Rows from block 7 of the image encoder of a small image-text matching model, named by matrix and row number. Rows with one number belong to one neuron. Each number is 128 + 32 x the weight over its row's rms, rounded and kept within 0 to 255. All counts start at 0. Numbers have three digits each.
After each neuron's rows are labels from the 100 images, of 14976, where the neuron reaches its largest size: "peak at" is the part of the image that holds the peak. Only what is clearly more common there than usual is listed. The data: made-up ball-and-stick molecule models.
# gate: MLP gate (encoder.blocks.7.mlp.gate.weight, 256x128), inputs 0-63
# fc1: MLP up (encoder.blocks.7.mlp.fc1.weight, 256x128), inputs 0-63
# fc2: MLP down (encoder.blocks.7.mlp.fc2.weight, 128x256, transposed), outputs 0-63

gate.16:151072077074187092105149133137173152151160135093078103166167162152151135089060130140133061138086146142137131149109137110124189155100080115083135114072105119134115169089165053111128154111154118
fc1.16:111125136175103155101104102151106155141141160135085113161084134154113159106165127184109143085110110124136126123147102164115136105220149137132086168152127100093168142172113057179119064152119109
fc2.16:184150146112126117141099130128134106133123142161131103120117127086100137142102163126189051108091064066109127146140097122165147171153130124165192177181091144193116088139101093110143181142146155
peak at: top centre

gate.205:115147141114172121092133131111179180099127086126117132118045091095102104135106136131102098152076087163102103155123182095159162167147177079144138118115139094160150124157148146096129147158093105
fc1.205:069113081136157178089171085085135156105112091113136082151130156160154115170185114175079101136194139172110115138058206121157154121139138104135144110121084117127183163116112161129138147092132135
fc2.205:134113143105129089157080143091114100109162114113119129152137153167098153163125076165113158127162098135139116236132137108151138117113092084129132166121098135168135114136092097149136114133063156
peak at: middle right

gate.3:182084142059119148118056114127107186171127099117163158152134100128148097064065118086084135144113128132184133122142129066105104087148076185057121088154083126089119083119101104144097115155098140
fc1.3:158096149154083128159128137127084167137125093162108120169164134165143143197110131092128169102153164151084081123203145147147116124167118090074137058109131148125141117110175131113134090145105114
fc2.3:127110142137103139047196189169125098107125127107078124088060106076075076098097122144126150138196090161116113125110143166143050170102074083090095127128152091146141127130143112158107101094144087
peak at: centre

gate.81:114129157135163063117122119142109160088149116144120059096162106113214140115097114126155121126156137159159161077094135146178110106119155138094130142144151073127077160138135100128199194122122144
fc1.81:125082215141161132089137141093143106114069121070156086114085143075163104133064139115103113093133122111116139122104157168129121079138071106170144152105101096050181121095126088060136094206133148
fc2.81:100169160092161137120137099102148144122084073140171078120093139094116139159164061082120134127119155122139115086087121160157115112164115205144109131099100078038187143119130128104117063131100147
peak at: centre

gate.141:154135089176138064098067114134131150131124069127138117121135086183115098089186087096105138152126173123165151076075119176134120143141150084156112136183142074152128110205091107131174103134105121
fc1.141:170194142157176100103104158185109133134079037116189112162111151164115084142084129111140078121117151096168114109099164066154101057160124187056134100150151105129112179143111099152113117125088147
fc2.141:126166141119136120085154144108113114135128086175127139084125092156084136146174103036089108128055114159094142117162142169118082163117103114114144121140185091162143037146066125117147087132152189
peak at: top left

gate.231:117169133132157142071135088086146175143076138119142077187143133097178141169146126102130169096203117128124085124076193083104162142184170076139137129071096115112179122108130102157160134165092067
fc1.231:118160153109161110103127132172087127114073126189081168153125145167116134128141126106077131048123181118166131107142132143158141146138122101153172153172122105134126140083139137149122090183128111
fc2.231:058155140103150131154158153107183204101157100132166097104143114165111102136102146126104161098124126155115143101114158106129151068163172063141141132149112118154201156089131137170145101187182127
peak at: middle right

gate.56:124101157135131170123130131140153101167131141133115130153152131152137166128154178130117126119161167166089087143121065143099109172149200116179096195082130077128126167114067124145093143082115082
fc1.56:143137109129121111122117151156110099125046104129176141037166086121143153160134151199171125079110124135078185136151103132184110095134099136129098121087121172132103064097137161150152135147131138
fc2.56:115110071152144130115158158066118159110107190134107152116133150180173136123114157060097140105167101132076174134112062130161109124134131113151134119152138107126140105104081102144147159205074095
peak at: top centre

gate.187:159140177197110164115143141099163157115147100131132108141178110194062175129194135075118114081106168095112129138151076113160137161123090177165117081144078120103164165124128100134123116151083205
fc1.187:119101134139133116135116105146126133127196122097148168121116123078121159118191067096152128137165113176124160088131081127152183090156170124153114179182093085175078119052090115081134102089186110
fc2.187:130171117175132145179146130098205150082177132079115151100139107077155130141116119148117154111108100142240111183133069164149148148170150115116098123163147107143107142150129092107141165110150058
peak at: centre

gate.99:157111083175102151143128107107066132122116110150084142201072134093203134129193144160100109083102113138144098115112148146168119100128136119173129192087146126128111096136142080101153205192163151
fc1.99:114146174083112102146110126185197150157143155216119171110143109196154129154124166099079120085118111125115151143163111063192119145118143132134111095066115102116112075065131141163058077095134109
fc2.99:162139143093095107110094108088161150176113132177091130145158140200131081128110155148109110137174120146049105119160122151166146146123117146139072186124151121167036115124131128120152115103097094
peak at: centre

gate.242:131097110093119106166114161103139152112147126140118096119108124119146167166074144180046149085126088129139126122132100179144131183150203140129104128074214140142156107145066130085120093099073107
fc1.242:118111139133073192088100128136107125149139162144067080125176201142143108124121118111172106128117155103208142140118124126153130101128136126083128150134066193144141157130112189152163086111137147
fc2.242:054144147086099067142097115097162102124140070154145026152102133134135139115155143079136125096191140164098078134139131141080118112175116127113118124122098115148118133085138121194147106154130126
peak at: centre

gate.220:080156169091151148182095096097081130066160085168152152157070113163132128103119160093148167194144116114145149152105143117112189134142138104096057089144113164125161117115170051125155091116153146
fc1.220:145127085070134165079157110168168156098120103145182101133111134103148018177134129110078131122134130152172112143165085161171116127121162090112118131102096105101114060068108125095093102153080124
fc2.220:178121130065109150119168144128107068106119088174143173067186134103209091107102136138127162167115129142142064137137171099135133127175144118135095166131172124128136085104120128119134077107130084
peak at: centre

gate.77:077135151107111093130143107046140104125110146111123098066035084145115110161177125108138151063109159101110112084133100109187144168046092177068151100156121156157140054104079137145155121093102111
fc1.77:132174120129130113174064103116109138180129140135136171130164159148169131153177093089188121148142106154141095109133127106181211192169191151177075147125159106107096160119073119157130108137095094
fc2.77:133167119161135165078100147072165141094139119131184111101201094193122102197131151105069184094165085083114172121130104134096123120089159172097151175108152094090149118134072147131161103107088126
peak at: middle left

gate.195:139214121092108083140174133130145129123100173063122129132116166089131156192166134100122151134145093123146106170117134165119095171133153105091104148119125166107167086148118094129102145153188136
fc1.195:174106147158162085119080153117164017133091094098165137142135071148113152119064121141152159110171155167125116149126127114103124148073131077089102069091155190134120108086128137141165096128124125
fc2.195:128077179074116185096130137136094106145069116081209157151111127114155138135114144133137119115143107068116107090089127119109158158130104113161221110145153151190110066113179139143118156145141122
peak at: top centre

gate.139:141149154115144138134126159145096163140138115183155128163114095191133094042197163106139111175126105117133122138117098155151178151130069102082103133124080112181091096139156113126154148070178157
fc1.139:069186078137113101094158103187158125156131210096151105146103133158099153184124136138149049166106103195158097165135097167127181109143160112103143119133127166103141074074154102150110120108157136
fc2.139:107131098129111156091108125090104140159119099122089061164169143157112157085152135122088110091185129074119063070127115140120103144128179167196109165091136103085105123158148106089157108130133138
peak at: centre